Weights of a small image classifier.
Model: 4.7M parameters, 32-pixel images, norm rmsnorm, activation gelu, patch size [4, 4], layers 8, width 256.
Training: adamw at rate 0.0014, batches of 256.
Data: 72500 training examples, 88.3 epochs.
Rows from block 2, named by matrix and row number. Each number is 500 + 50 x the weight over the matrix's rms, rounded and kept within 0 to 999. All counts start at 0. Numbers have three digits each.
# fc2: token-mixing MLP down (model.blocks.2.mixer.f.fc2.weight, 64x128), inputs 0-127
fc2.0:515582601643558639575452485642550392627635348448633529578619458554468531425549440576420548511644353595463530453561549602505341594534439660584589492448597480476495667472534570554534543459502526568582540526544574695570513411474554460500633531539610514594547436592558576460422577547369592594609554664627572572439398554475412491570679545439609609566459561574594607599599437596619449521711
fc2.1:545497529553438686525423390537577519575622639555725455529560382502406441616584737474445500536649637526449415740500643498440600463460443576482484362421482511446435506402408446476427474494506391497555501515392527535520528389396406407530559431785578518516469686534506476413393465404651500468532442542500446478547581556526381433497598639384497541488767570614495508503538733564458562389546
fc2.2:489497522499460493529529556521416549429439692561529497569452512491484500602461674502508480494454689505587494646504483562481686469613499453590457488525442525577586479521483472472505491589512466511537507566485458469508524516581466564524499562601410548513479631522504481458544476512716516535511487442584432500577671533535517541483428484568457514474669505557536532470483688380495559587461
fc2.3:531508531519515524530470506504465483498485535521520538552486471511434511535510532546471513532520535502509440537508481535534530496502452571549480472452550511507502474491452485477502521508519496491541503550495478466535497459484493484501485535509485547481435539474488507498460526467529538496507516464483499490516542506510447470522588484476506503488524564546506526465521531529484519510451
fc2.4:492576556513600514573540546563469461534510538545493512516520508535420611532552512494445476496503536590525448524562485478480541488549432575469515489456617553514474501531445498517608595574572560540608555557479528533512506532483509567529580479480518539600386535580510569526517614525551564577521610542525482526544586541550527539568551485566489617519502491621592441497562517471511532500449
fc2.5:488461554517417483570551559535404588384410739574532545545422515538482447629467716514533507490431738549581503680468471568477734473663507413586482498524392514573582451516499472505460442607492456510549475532508484441492527503587466586522520575626376521538488663508487444441540421510770514517553437412543402525595721564535514529528392474550452513495708502586530526451527742362468574599451
fc2.6:543514530514504534478544558464481595476463553526565461569497541438575479552432562428579419540530550452596553563515495521484554567569579532567413554565518509596608470557571555475481492489496528500469510526571463507494540523561556454526468561542450527467598559503540518552535492515549508420503483460475502494533493513514510496453588499521577490496551543490498477517478554537428539575510
fc2.7:518541519536528576487521497508547601522529602567599505524562501503503521574504586466546480516564607453526523576553548477516595540523527528470454510518537553519522498504515536455517534552539519463467550515516461531537571509512531526563482484579514521454530575459570542551511524497594485478518522522477488477574568518556502549508548552478563468451580566508460498459478596540483574498508
fc2.8:489595595630563522603536510586493454499516424528523557566579523584543564496611460598498613486538426619520577475587488585573424591535521553571538522527552552523530657516547579560572566538556527549614580452543606646606580498526549569571624564489496454574574482573598591508508578585436587597609570564583552541524474633551513569546557486498599570591467618650545603562639456570613529522708
fc2.9:564507510532537573503461445506571465576561486488538499490538446493497515499544506482501487562560477472449497512505574510573478512442502585450463476478564495443476491451515516470509523454512524481508498545506463554561478454458527475482479515535579551448535507499489516484440524496470523501493524561503555478476481512488439474462612572427536521512509521503515474506539496610490486431489
fc2.10:588558531551525539533394387516486486511509508577555514517532390492455543575510566523456503582521510505416489598562515506504504540442459523514486426443552571423482539395483519475520568526585461500556567546472484558496549353453497476564527493562512554502530599500548547401377557512538518470559541531508525496559560564573352491468547512349550498488575524597498533494584564505522567430602
fc2.11:595508534547490642519507521497565467558607490494636488518589499470488472500572530512486518593625489501524532525510597588534486554551493618568545494488474489524508615501505543526491474503480479560535503594533523652524528504498515517511586545606541592530504507553537505517503486523496546493532477611516546553492489497493494517535633588504531591522545560548564577586525534604582500532567
fc2.12:547461480492436528454446454518530502481489537517530447501503439460475439552486571497509504543503529432482474574472562549498524470462507507508436426476458492478480559453472462436436454462488433437443476507442422545523509455459455434499441492573491512433530565449490459451451450438530436544452438504570466446504483512496436448485512563455490447459572525487460556492459554541563524442535
fc2.13:578500594582499696554412400594699419699727407431659540554637398505442468437581465534432521575703413553414438469481681550543390521455445684525618416434539436423441613419463497513472475411453464537559465549469532608487445387422480412443567496579690552588487452589470497467379513479401537560539485655557612520414413550433370420559706678383530571520485504578550561540589463704564429410620
fc2.14:596475550564458512583478452513507541463468541546521642549522446506552471561502549548556501593499543470496517559487527602532543526528550521619464475526461522497599491449526509466466479524525468486533495542518458525502526432567514521519515607528465549465594569504498475471456473506556507476547466528520591457534559592523420488426508530416527513499548509571505568475576549548526541514515
fc2.15:540549623625565617594529521590602484604613411451592520566603509516531537438582439546491517535628420529518499446528575610563396570575515672601544525524605480527552625524528552516536542449514546551603512486547550636561471493524547472473564566498589498529527445575502552562489571534403549583553555606612605518434452598470485465529688574492571560539445574637563586535628441664604444536625
fc2.16:565501570558532516569525473531494523505500526493515557480515515527545524494536495494536460564506535533445536494510494478525521501487534517525525551536524509465533448501532518497516524516518559520568510556526485523479496480554538533496559519490514559520529501504503509513481511517524509425558524525468547522494570563503505522532521490469515515464494467558511454527565514535389484485540
fc2.17:594481528583488476523514521533438532467484487474511524483594529494577461484593494559545503592498503508525571509480428568565489547547550562609542549540472464535587565521588547477473461484461513503533479558559467615515499496562537510483584574473460564528609504520504484497504468522517494486557468595506560499473550507471505497519533423498529506476502518517505562533520512557574477554638
fc2.18:647539517480546518479496510518474520510484510532533471507458506449554544543423562410516432640488506514497498583533479482449508514499527488499438531522570532504543525511543513529518561470551545525524535556520540501445511488517536411521471517558509575536576572522511544505486565487530487491490545474530519509515497557530479454496547483485566525540568452572514462481585563508481532524557
fc2.19:516555595514515456582479464541426557415415567588478545606436478497556560573478555523560483515419566540517535554564454567546562506540561385600487487563477584527599470472533509444548559589570477452524572510487454447475584451580499569584467581509419506520575567493565540431485545543569461528478543429596510465598549609586447576453393465455529482456550556547481563436554562392454587527525
fc2.20:550500482498524494503511533501456552507506514492523524502579539477543494508506521518528520550509526479497556521493440475540525543494508550518581578520538480510545513520570547516488499508482551514548494550572520524462500512551552480495547521491502549489556519500506505526517506520540531491564496566473509516497562499485518489508546436511532473523519448544487473524529541505475500564548
fc2.21:596516541532526576561528550502527470525553435450584515535586529486511491455519481555472550594572440500547544482514541563566424574547499566602538535510509466552544647530530565535507492454463527552570501581559549627511495509525550493484545572540505580531506468552533525531521506551431544489565504561524528532448453585463514501512600535523563527559494538600540596522601484562610457572663
fc2.22:622480542545475514517527525583454558459486493498538525448482542547604470503447523458576462618504498572508573527489464467486494511534575499507552553569455498514563503513585521615470478485494508603538492588544603487479512524583522473505574521529448593624610517554512483499535461521509563486585470499512509611492483504502531495596531464512527593573531434511582437544553532514467502559558
fc2.23:558473610600487495612527482612457533466466507479508588532476514538540483481487489529529467558496514568477534490475438482527508502519523525555566531535481477493557484498532509542486474518476515547601476570518527489522483494569511543478570534461464568587531492559487475511500466515519565528619482492534491544486566566481506516562529439481494550540484455557559480505574509486439478511545
fc2.24:507473576501481496524627591515483623433465589454516574529502590509564459476494533466604460509492610509601541492457487555543567529630594519549508586585458443605585494600581530481472452487441569477489452487586460523472476596588555495459509553521431492518559483504475478577595468538552490475494465536492596481468540565446597491497512505601542525475527492497501522500496553534481462594473
fc2.25:502475530499485508519576614522552609496511557441508496531545593517558465460488512526577507504503570523621504474463560500501542502600578491550529559578477439624583543605543505497481453470438538539506458520542517520471461614571519477451532545525494519545518463545477486592609467488516511501487468535539497502447484509441592481509486566626509542506508471487546532491485514497540449597507
fc2.26:518470563496494512511615607544523579471488585450510475515487602461592461470467537464568456520490592481594535492460541523533567499608587497560528591599467446598591482602563512462478451466438557500498456544565453493462477619599539479463524565546477535508546476494478482598611459513549507498483474510524540494464506565451619485509485544620521518478538478522513490502516552502458461592498
fc2.27:470493537580536506509582605603532574472501547438480528435445592549605505436497467544579509470505556484579542433483561529485527546562598573527513588593501454587594480587554550511532477488462581534459473450576522519606459600600567536455492549466464455482552434457481507594596502553496532563577518483535508517442493520454597511593518563611514507494468535461537479476525485529543436585449
fc2.28:455497627534540499603621602568533548483531569454492598530520612551577504445582482510574541457515575594556542441481514498602545538627575541548537628585490461557552492605577550525529480473462600512553473475598532522495473621599582535463553560473494466524526438470481511610602508539526541480520519546466580537458526538459625515545502515615525533512486493519511511560536517606483451590496
fc2.29:499467581499475499577598610507525549468491565467484560542498606513573463475495515519570515502482563559594528476467525539551549493609574461595455593593448462593591491602548505537472460466452547474519465501568530494484482616619533484471538602525478500545520467505482477590615452494532453450484466485530477513470510489462612489501461530621509500524515485458456551540462530522508473620500
fc2.30:516467582479473518577592626489537557477514558449506576543488604482569460465491511469570477518504556535593505480457546500504544492607568495556503584570454441588565512606530495494468450485439544512547450515550532491438462618581523490451524550525476520544516470529467469598607462488532477448483459507489519514455555543444608476506493544628498540485512462538509528544554534563517453619491
fc2.31:500481503543506528513575605526516580460486567446531508527476596519607473467549528527593528501508575501621540494469526594580538538572611516597475581609472439620619470596558534490495454477433557483487455492573515476554474606599555510455460603529440499456552479483482491593611480534534506550506484448536507473456538540442599493494525535608529467507528550517477562471495548534510451607471
fc2.32:467590539508579482535544569529497508513496461531471551531505560543533589492517466518501505469498463519590537473587486539505462565555531500565547536543577565596576487585535556501579590533583562510532586496541500453514547552542561485558498556455521487515520484519574593539562594554470524517530590526509535501523491580560559538515495484575586510506462514551519523477566464492480523572499
fc2.33:493565500488577478502547564519495493517500472516490439523516567473516579489526469482491515495486476519537555473567477437477474535486502467491495556513563541547504530579536552471578571528545573481504564497537452535503541559489558549543534480469517505506496480462567574543542571536478489503480573524509485503515509535537572574519480476573549513461464548538501475515492470502486515531579
fc2.34:493582502528615513473510542514539533538524493511494457497486535504515608482506466486536470496517495483495576459585524414532500582455527539451480544505586547495479478543536584514608589523542579512480578520542526490498545538501576567544518446474524519500526464501584597540521597570477500495494604460487512515522465500539543593517566524545564493504461503487491419528493467556450515502529
fc2.35:472579481508605492482495567493539504555534478510475462445535527449506599477539448488514470475512483456499581444581512442536484595504500560467502551485577537495478500531542598441611573531536564458496573501569451550525543535507584603537513448448548490448515454462580589544512594581470476516497595506456513453513470442530517603517551510556546464454444534468451427469453450539505509534496
fc2.36:456591482513610496495503573449536478545524484515466499457490539515494611477508447512495507458509488522490555442586509496506492585491475540473458559472593547490466481544531589551620595541556578520484577470575556536519536535478583600537479485451540460470479454498568600556507604572478526448510610493437525528514531442537531584463560508552559502550443503463502467557482451561518509529500
fc2.37:491582501492600504489536524524562534556546487527479535481485532486540611494446465476545509491520485513476561463580532480491491546516531536464527536533593561480481553515532568497604607520575551503468581500537489534441539550519549536548500488464562497526532473468567589548533599548475490467499602528465515508518496462550555567522570533528542509484456436455510478495466463567494525511551
fc2.38:500576492458580484475541557500502511513494488516474447516464551477539584495465474507513499503484491486553544473569478527469492542526522455512488533540569536558536564556539549516589575522545560523516564524537517478480532558518547534534489528469506525556527481544562585551549583535492489533486585478562474507510510490529554558512510481561555499513466467499523536481510477491543516530550
fc2.39:460591494517578476486510586511497489518493471537483513549507563535529579501534472568509530462489482504608529480586479576522466576525541499577490535534580556607566561602543555511578578522566566482482580498545500510544557553518563498556478566462510483492540489524575595548557594540480509566492592489571520488530498484552537535487507485590593489531470537433485594500471470508575529559519
fc2.40:477527540516523447562551481462461550442435567601453533490495513492569523588529525491573492482460556499486547532556466453526577519482585431472472522564507598477538417488499523511514544567566498514542564506510522483534608522546517526604483507471447506479545557507580523523531511530565500456536521473431516507605580604600545550462421462472517493515510560594498427508583525494447613490472
fc2.41:412541517529549472524505509503475555462469579580481534527530508539466551559513522506533488418488585533489517514546461469553583526485502474497516523494549578480489500496492529502549557560581532486522555467521491521506547506520524525563517499473474461485452537487538540514512533534574517506529549516477508505577546461582517544512430464503501475507506494483475469522489530450443578504557
fc2.42:470520497470533443524487502481467568450453607606443534510477508546483547590514534566540570472442610555494494527518466464501611494485518444519510511497511580502508519511496498498542536563569534487501534478496510490437549492506512542565541500478454473527476558486509526483498533500600479429472538493471499506600574500589497542472413472508495517483524441496486521517485541447477602506588
fc2.43:445520519527518473556471510545466553468470605596481517489462494525473536586511538590542566449471610545507490535516465558527610510525517469569492508496484556507519526502511504505550510577539526527532521493523524488513546465521526582546511574485472482516477560510502522470481539506609513571503539481540473522599616518566467548541437468504498522495530528529530568494509550437579588524544
fc2.44:437516501517509460531517505492442554444448613594472524480492506518497518598544557552538534442462615505520509558520456541511614510525523462568489508511501556519553502504507502507522513573537507509508525482514511518539563488530508575558520584490449470465497582508527513471512520531611529499519520504496537491591609546565508544476434456510502498523550551511507535498541567441524591540541
fc2.45:483517487531531440563495506558457551461451593613432578441481519597478536607543547571500576483444588550477479564516457484471599494499485456530562517497550582488514518501474496543535548557592526499524532461512542459560530491515504515562504546481472471508434595488497517480510522503597513550571540490510423501592579509594520506590439454508466470531541440528476510465554547427489606531536
fc2.46:426540491542541449480491503555475571465463567577460516487509506510490560563495521518514491429467574493484495522538462458453572493508498499458540506499546565486488556497497509497553559550583526500488551467497491570517527527506502512549533460462477461517486549485517536533514547502575491514555548511517496504558542424571513521561458467515475479480511440444501469501478533467525573494532
fc2.47:461547482490500439471482481514450570439434574604454462537451509491574536591496533533578542466453572482554530533556450553478581499523589489518475484579482588553554502508559513492529540560559486504456567504488492496474591513531495540593496560469440495505601559500564539504527531503567480497467520469540521502605552498593489561509453458489541513483514497439516546498450530491550613489500
fc2.48:453507556488510562543586475487581535557556564552557493472487475474485515579437585420533433460558557516464562576513581489523574481576504512454467509485492545446466459468541512526509526543527513527547526524506533480464541502495509532545475482592568512529532576490528505500492494551565501501487502517495530532571544625547518550478505584478509525504574504643524433530611569535467568473433
fc2.49:411507566538488523571520445532546563531538579563530541578568482535499497570566560518545527416539582531467539556517535480608582514533516539525565491516500547476502555471531524509495503564535491520563529495508534546492549473515501558553547506536543473522509569547539504490471479520584525499526483547516551521564556560555476555496503537439512530526553497570521513534564565536471567457526
fc2.50:411499486530513502519497548542542509536530564558514546494501543556486518567544581564494557417494560542504500584510528486547565496511482482509552540487514543512482456551508498500510520526542536495536520515524516461500518530507517500529531499559546489520476580506503505533517512485579503515510517487520508511552548467545528508553478526551500510483588488518494508524499586489504552532452
fc2.51:429520444494520529492453520509561474549545536527554490492524499468471531533524570518470516434541534473486515568526547506488527509492454514499502509461524527490473558506516515491529529520528524484523529486518474540515522478475520521522493495563557472514494553510523523503475530500548475532493528502539465474525534448524469529507509550508516470507580483504492522488487573515571524508510
fc2.52:434511515446506548497481493484571459559562527542544542484488497536452531533498544513469516438544521554451492548523566486469526470468458512466443499453521547456445484497489478500519537536546525497498526472487500513472521475455499521530514484559569461537461541490510511491468516479537485471467527524475483512542540492543490523481507569492499551498557500512529479532490538518494534476492
fc2.53:421518528544534517540525550540507492492509574549522580484467543566502524561470586551511519428503560564479543585522528498515568538493496512507546560502519542487485498522517541560534528549541555543526519504558523491494518512524548531529520523556490484547486578522521523506516507558580553472562539480461483561546551480546541529554516524537518530527595450472544498545512592508514543555506
fc2.54:423505530551489532543479501584534525514532578558542539550519496519509500566480564539521521430537574518503524557514534556541577505519505523568485498509482538505531513485494509500505503558523480496515519485506498486507543477538494539543467558544522467507506564498528500497493485516584504531541496494591513497562547519546480538538504532488494474495565528474493545478505574517530561537515
fc2.55:448508405515490543482417503475580531563561561557572485533580487402568497579558593482526461453551550432515556585532582539491567523469526522545483498515506547518576512481514522405489504534526458408481543491500399558527578480527502526565492518591575484440592575487569509498485495490566449476526480534530526384552507485548456540411498580466516444459601577459424517427467591538528576546518
fc2.56:476548551490527571537593496540575471588580481544578504556519511475507541553501563444481477478559474531506538580534571506384485515585487535463507517505540539509504498524544521497528545538543529511525543491515519504475549510486519546547519481593594489535565570532541536508499544549512510524494523508546570492545488646541520556488521576505536513508570508629514459495570549511475550492495
fc2.57:494516472499483573454513490515585516599589520555573468547509498486529486568482571486524522494553515492538506578513584527475524501533524553502558486527517535536527579498514496487485502526532470473452522472492474520454553507509477501548514517601604483530552573513531507511513501496536485547483488536556484493548468487544499510468561586485516491498578455456495548502476557526530561520550
fc2.58:453509466525524582458468538508583552590577561519591427519533535482548502536512555467522469455577558470541501552515590477497555530464533570507502531531559514546537502534493524484500511487520518488476508488532492517571502530534523460506497484579579476479501544501507514559528512487549507490511513490498476497509491411515514479507591584524515481489564571422481494514426557544501518531506
fc2.59:487456480475472561464466476451604516587573545520538401435505493530496460544559558488527525487546532487481449563465611451522543443448534513466466477501481503485460461492472456538465467482496473565485470515461582503583490495466460457495477476582573502442469554491460459519490461433531543501436469500456511537515468486507491462518541605491457521557569591466530468560503542561484523446475
fc2.60:480465521503463581503495459510598528577574547518568494469481495521528465544483570469525477480562532493466451574474606454486537446463535539440481488523484507464466445484462450502449482468503474514512477494461489474512484511495463409492470461598565489485489561459462463542506467435538508459512468488439489509509480495507512438552583604476483500495582522492506434526517559578435516448480
fc2.61:473504490531515582445567520537588533574574543553561428478520541501534512560509558433538456469573527461518485562510589476539538464488547554454528519547543555518493516536509480478497533496554527503465518448487472506502513562501489426537483468576578447490492560509491506560546508472526488532503518556517523487543440504559573473534570587532504504473558515470523446480490537582455556482499
fc2.62:513515482473500561493503531477578482593586513561550481504519516513516499559550557515489514513548503505532500569521572490542515530497503530504525512496536543532518476526521504490486507532541511507513526503518522464485549508500516490551513505582591511481538564534530512514514500493524509512488500538469550476550487528556505498473544563504542527501570462517517470443531541542465561538511
fc2.63:465538458496543542484484508487574465576560488550544533502534504517546531557557553522498542467534471490473576569549578523562499567452505509515509535499551552476498510493547562532532539531545517483497555498543531485540568497493546534565509490584580489472587560485568541506496533555505493518525532528495528501541470503554500540497532570483541478530568518469465536521527537556511559523482